From a checkpoint of a small segmentation model: 48-pixel images, widths [64, 128, 256, 256].
Rows from block 8 of a small segmentation model, named by matrix and row number. Each number is 200 + 40 x the weight over its row's rms, rounded and kept within 0 to 999. All counts start at 0.
Before each channel's rows are labels from the 100 images, of 14976, where the channel reaches its highest value: "responds to" is what is common among them. Only what is clearly more common there than usual is listed. The data: rendered dice on a table. In brackets: how many of the 100.
# convs0: first 3x3 conv (model.decb.0.0.convs.0.weight, 256x512x3x3, standardized in use, each kernel summed), inputs 342-511

responds to: black die (42)
convs0.137,87,181,133,238,245,173,218,171,194,130,187,161,211,172,233,235,227,195,218,207,237,198,190,172,244,167,210,225,170,226,204,191,216,228,244,114,192,171,212,146,247,249,180,222,194,212,229,230,305,270,211,263,139,264,235,264,186,144,219,149,154,166,187,183,148,200,242,220,114,220,212,158,227,164,176,183,142,191,142,222,186,132,173,164,178,227,228,212,242,199,172,214,171,196,194,139,216,205,240,244,190,174,218,221,219,206,176,222,161,210,217,238,182,263,277,254,249,146,174,206,263,136,215,123,255,156,156,306,233,174,232,113,204,193,264,144,160,203,303,289,164,141,280,190,207,161,58,199,240,235,275,217,187,218,171,196,159,215,177,142,252,209,186,149,200,134,202,251,205,167

responds to: black die (40)
convs0.224,167,174,225,205,226,200,263,164,208,243,219,203,162,205,171,196,186,183,179,153,133,213,279,146,122,175,199,161,116,226,241,249,160,190,150,218,208,175,178,166,159,211,158,204,149,215,96,133,230,171,239,195,223,60,222,161,228,108,164,166,179,264,144,167,246,172,149,144,199,146,178,204,240,206,140,205,238,259,114,225,213,211,124,210,221,234,165,205,217,242,252,146,145,174,182,210,193,133,214,168,144,180,162,140,210,221,152,151,183,152,203,169,177,224,254,205,174,163,180,223,173,232,157,194,166,191,70,209,230,121,189,195,126,203,143,161,156,196,205,160,79,216,169,165,266,181,159,196,186,240,195,193,187,205,189,151,200,175,184,155,198,71,194,199,232,206,181,157,156,221

responds to: dice: one (62)
convs0.241,228,226,188,184,124,202,200,172,192,188,267,127,246,200,170,227,202,162,207,141,173,185,217,169,196,283,171,237,202,153,174,208,42,230,175,230,233,219,242,204,230,203,224,240,193,195,183,185,122,149,154,170,254,158,141,213,147,167,171,188,269,125,255,177,212,203,239,217,193,162,133,282,198,302,234,243,217,191,282,232,170,141,224,177,166,80,191,155,183,177,220,192,189,169,210,168,173,191,194,149,218,241,103,188,166,140,217,204,221,279,189,218,213,246,319,190,207,236,275,314,205,261,164,276,218,250,290,242,196,255,253,219,230,203,231,264,216,300,261,180,166,213,219,189,189,298,295,159,223,198,221,121,190,172,211,127,274,187,197,155,172,211,165,177,143,122,238,218,220,271

responds to: dice: one (64)
convs0.244,151,226,121,152,219,259,207,168,244,220,180,204,184,276,200,174,188,88,211,156,153,150,194,231,259,205,202,113,155,213,143,123,290,177,171,314,228,226,188,227,233,218,236,194,148,175,205,158,216,236,199,184,177,252,176,175,108,233,228,149,194,273,223,191,215,174,193,127,164,182,217,289,254,206,209,197,199,174,233,194,170,242,321,188,160,236,225,155,222,244,131,129,222,157,165,253,177,191,201,203,188,287,182,166,226,195,151,176,244,131,182,160,255,200,165,193,220,230,233,203,161,213,248,114,242,287,231,238,198,130,204,281,162,209,238,239,101,140,95,149,232,93,219,192,217,127,214,236,83,170,160,192,204,170,199,228,261,177,173,161,167,248,169,183,221,187,190,261,252,259

responds to: dice: three (93)
convs0.203,168,196,202,205,275,217,203,188,191,253,187,205,140,248,181,211,200,157,203,186,117,169,163,150,108,203,197,125,199,191,171,226,126,198,167,110,165,202,150,171,183,226,141,199,192,155,179,88,250,224,210,143,203,289,177,152,152,199,196,178,124,174,170,196,232,100,103,187,132,163,128,171,141,154,203,177,154,175,93,200,212,218,44,157,218,220,178,214,187,195,142,235,158,213,193,206,221,211,199,231,173,150,177,169,157,166,211,262,226,180,215,201,209,253,388,205,154,202,188,223,187,189,204,168,147,196,158,214,256,230,269,246,224,226,352,191,240,154,158,187,132,310,184,211,324,204,126,208,221,165,217,201,226,175,150,210,41,202,169,195,239,195,235,222,196,223,218,176,214,179

responds to: dice: three (63)
convs0.33,165,248,132,244,214,205,194,204,242,212,223,150,203,261,255,234,206,169,192,245,184,213,241,161,169,134,185,134,239,199,206,176,79,294,161,222,237,289,218,206,173,212,151,212,178,158,241,179,214,203,186,217,236,270,214,152,199,192,193,175,234,279,169,193,203,143,245,215,230,219,238,214,212,115,169,179,133,140,198,173,203,206,137,194,228,144,201,197,203,182,144,189,88,205,275,251,188,136,186,125,131,175,125,101,186,241,241,303,184,189,229,180,144,313,311,158,208,211,192,259,213,197,192,231,185,212,254,159,207,193,200,195,223,180,299,110,273,205,167,202,191,252,216,195,172,133,107,212,243,207,183,246,166,152,220,186,49,203,143,140,245,302,236,165,166,180,225,199,220,132

responds to: black die (37)
convs0.87,240,230,204,219,175,186,182,254,179,171,244,198,202,159,234,194,226,225,235,163,254,177,110,287,129,211,168,190,260,237,143,260,253,277,220,207,189,163,289,163,163,185,196,215,240,168,139,220,164,248,258,260,214,181,190,212,182,220,167,257,269,185,200,190,110,148,137,193,200,232,226,216,196,183,169,172,166,210,175,206,248,203,204,225,218,211,172,143,167,236,183,121,173,246,183,198,248,200,183,255,187,186,208,229,244,241,179,243,177,131,206,213,168,225,206,220,131,229,223,224,199,176,197,271,150,218,88,24,245,132,200,209,175,207,147,226,240,134,190,197,164,209,182,225,148,196,236,172,174,139,198,188,229,136,209,180,110,199,203,139,192,228,189,209,197,191,208,207,264,161

responds to: dice: three (89)
convs0.71,182,203,258,182,330,165,258,217,248,201,156,235,154,157,171,237,172,172,185,201,129,195,176,181,135,141,222,169,236,201,185,240,84,205,142,111,216,200,153,108,197,259,187,210,204,152,151,157,261,119,228,160,177,273,188,215,217,141,179,167,188,146,174,208,150,165,74,219,173,81,178,124,192,152,164,76,188,200,146,182,229,212,161,189,215,155,182,203,232,206,147,255,137,169,195,105,219,224,187,288,166,182,155,196,150,168,190,279,195,212,234,232,189,275,317,224,205,202,206,188,226,202,199,232,211,194,189,220,225,234,256,193,225,241,396,208,244,205,183,204,165,310,217,221,289,249,104,207,244,234,176,186,235,194,248,230,71,218,230,202,284,141,219,182,258,211,230,153,233,125

responds to: dice: three (71)
convs0.204,236,213,145,167,177,116,177,187,245,189,173,217,308,177,217,252,103,235,198,222,123,212,183,116,170,192,228,188,191,164,150,232,115,188,202,192,210,201,223,200,150,260,156,221,214,192,192,141,188,156,153,251,261,269,200,163,202,107,310,179,207,160,144,144,185,239,235,223,144,152,205,187,184,153,187,193,212,210,188,180,193,216,135,157,218,212,190,162,208,229,133,218,167,251,163,218,188,192,182,208,191,263,235,181,234,210,212,199,217,159,234,207,220,205,289,165,138,232,147,177,200,164,229,243,193,193,171,187,206,150,192,219,198,210,313,250,206,151,175,191,191,238,238,138,275,143,171,218,225,207,196,278,225,165,290,250,271,248,228,119,210,232,187,131,271,219,185,244,252,122

responds to: dice: three (96)
convs0.4,177,189,189,198,254,232,212,238,212,227,188,208,170,177,165,220,172,189,245,225,180,159,164,156,235,151,176,165,163,153,86,214,56,193,193,103,156,208,156,197,155,188,197,196,187,162,217,110,235,177,220,198,224,174,218,153,150,217,182,197,112,227,173,198,277,116,82,205,143,165,202,161,231,156,199,186,191,198,116,222,188,178,100,172,214,142,177,197,132,222,140,226,92,162,179,141,181,198,134,185,182,112,157,124,200,203,193,263,211,170,219,263,187,325,289,184,197,208,201,267,237,224,225,266,218,215,217,223,208,161,283,290,228,229,347,240,283,177,207,179,140,238,168,229,227,224,108,199,203,194,225,159,191,165,170,208,129,209,229,218,220,176,206,223,208,263,204,193,155,213

responds to: dice: three (77)
convs0.2,219,244,230,225,209,219,216,238,201,185,167,168,199,181,234,215,249,138,172,222,108,221,196,166,151,166,193,97,195,190,156,137,186,250,165,180,186,184,143,185,159,143,220,230,172,113,159,165,207,123,175,252,165,184,160,205,205,161,211,196,132,210,141,199,141,189,155,202,133,130,195,169,179,215,250,175,213,216,117,215,185,187,54,233,227,229,184,209,226,215,162,230,174,93,204,253,126,220,200,204,149,136,199,63,155,160,205,275,233,157,231,260,217,269,249,209,219,206,176,245,219,258,190,315,169,199,159,173,194,171,255,205,220,213,311,217,213,98,214,212,225,202,155,156,241,187,143,206,220,222,259,172,181,261,153,209,98,215,209,211,205,228,219,211,212,244,226,198,192,194

responds to: dice: three (68)
convs0.1,344,247,184,213,155,177,201,159,183,193,195,244,172,206,153,214,208,289,203,210,136,190,213,242,129,232,212,58,205,266,219,218,51,237,200,160,121,229,185,205,188,173,153,246,175,169,226,207,201,159,262,179,196,239,213,326,143,167,186,263,186,200,125,227,154,162,237,146,219,90,211,113,241,273,172,175,222,220,180,148,233,160,161,229,215,234,227,224,247,186,267,207,277,165,253,250,262,221,239,244,213,194,241,119,268,172,189,212,216,185,232,222,230,257,125,178,197,203,216,133,265,198,227,238,150,206,201,139,223,155,158,101,152,232,242,170,180,215,267,103,76,204,140,183,151,215,264,234,198,146,225,218,208,198,143,216,239,220,250,184,182,160,216,182,188,224,256,224,201,199

responds to: dice: one (62)
convs0.140,172,217,155,218,204,179,166,183,219,247,171,189,131,166,246,208,228,234,221,172,112,282,161,294,187,201,251,243,248,265,216,180,203,176,166,182,249,212,246,225,186,204,131,188,232,205,173,209,243,255,182,208,214,209,139,219,158,191,212,199,236,237,313,182,103,195,204,203,241,202,128,210,198,299,197,247,146,167,225,223,224,190,262,259,199,241,235,202,167,245,212,351,249,222,320,266,229,210,180,234,169,137,184,192,218,223,152,245,173,197,197,187,246,159,324,221,175,157,278,218,169,274,178,335,262,179,310,204,180,153,161,196,181,173,281,151,208,122,254,183,267,268,210,178,220,226,195,208,233,171,248,136,168,133,213,127,204,205,246,231,169,289,166,210,237,139,195,230,167,180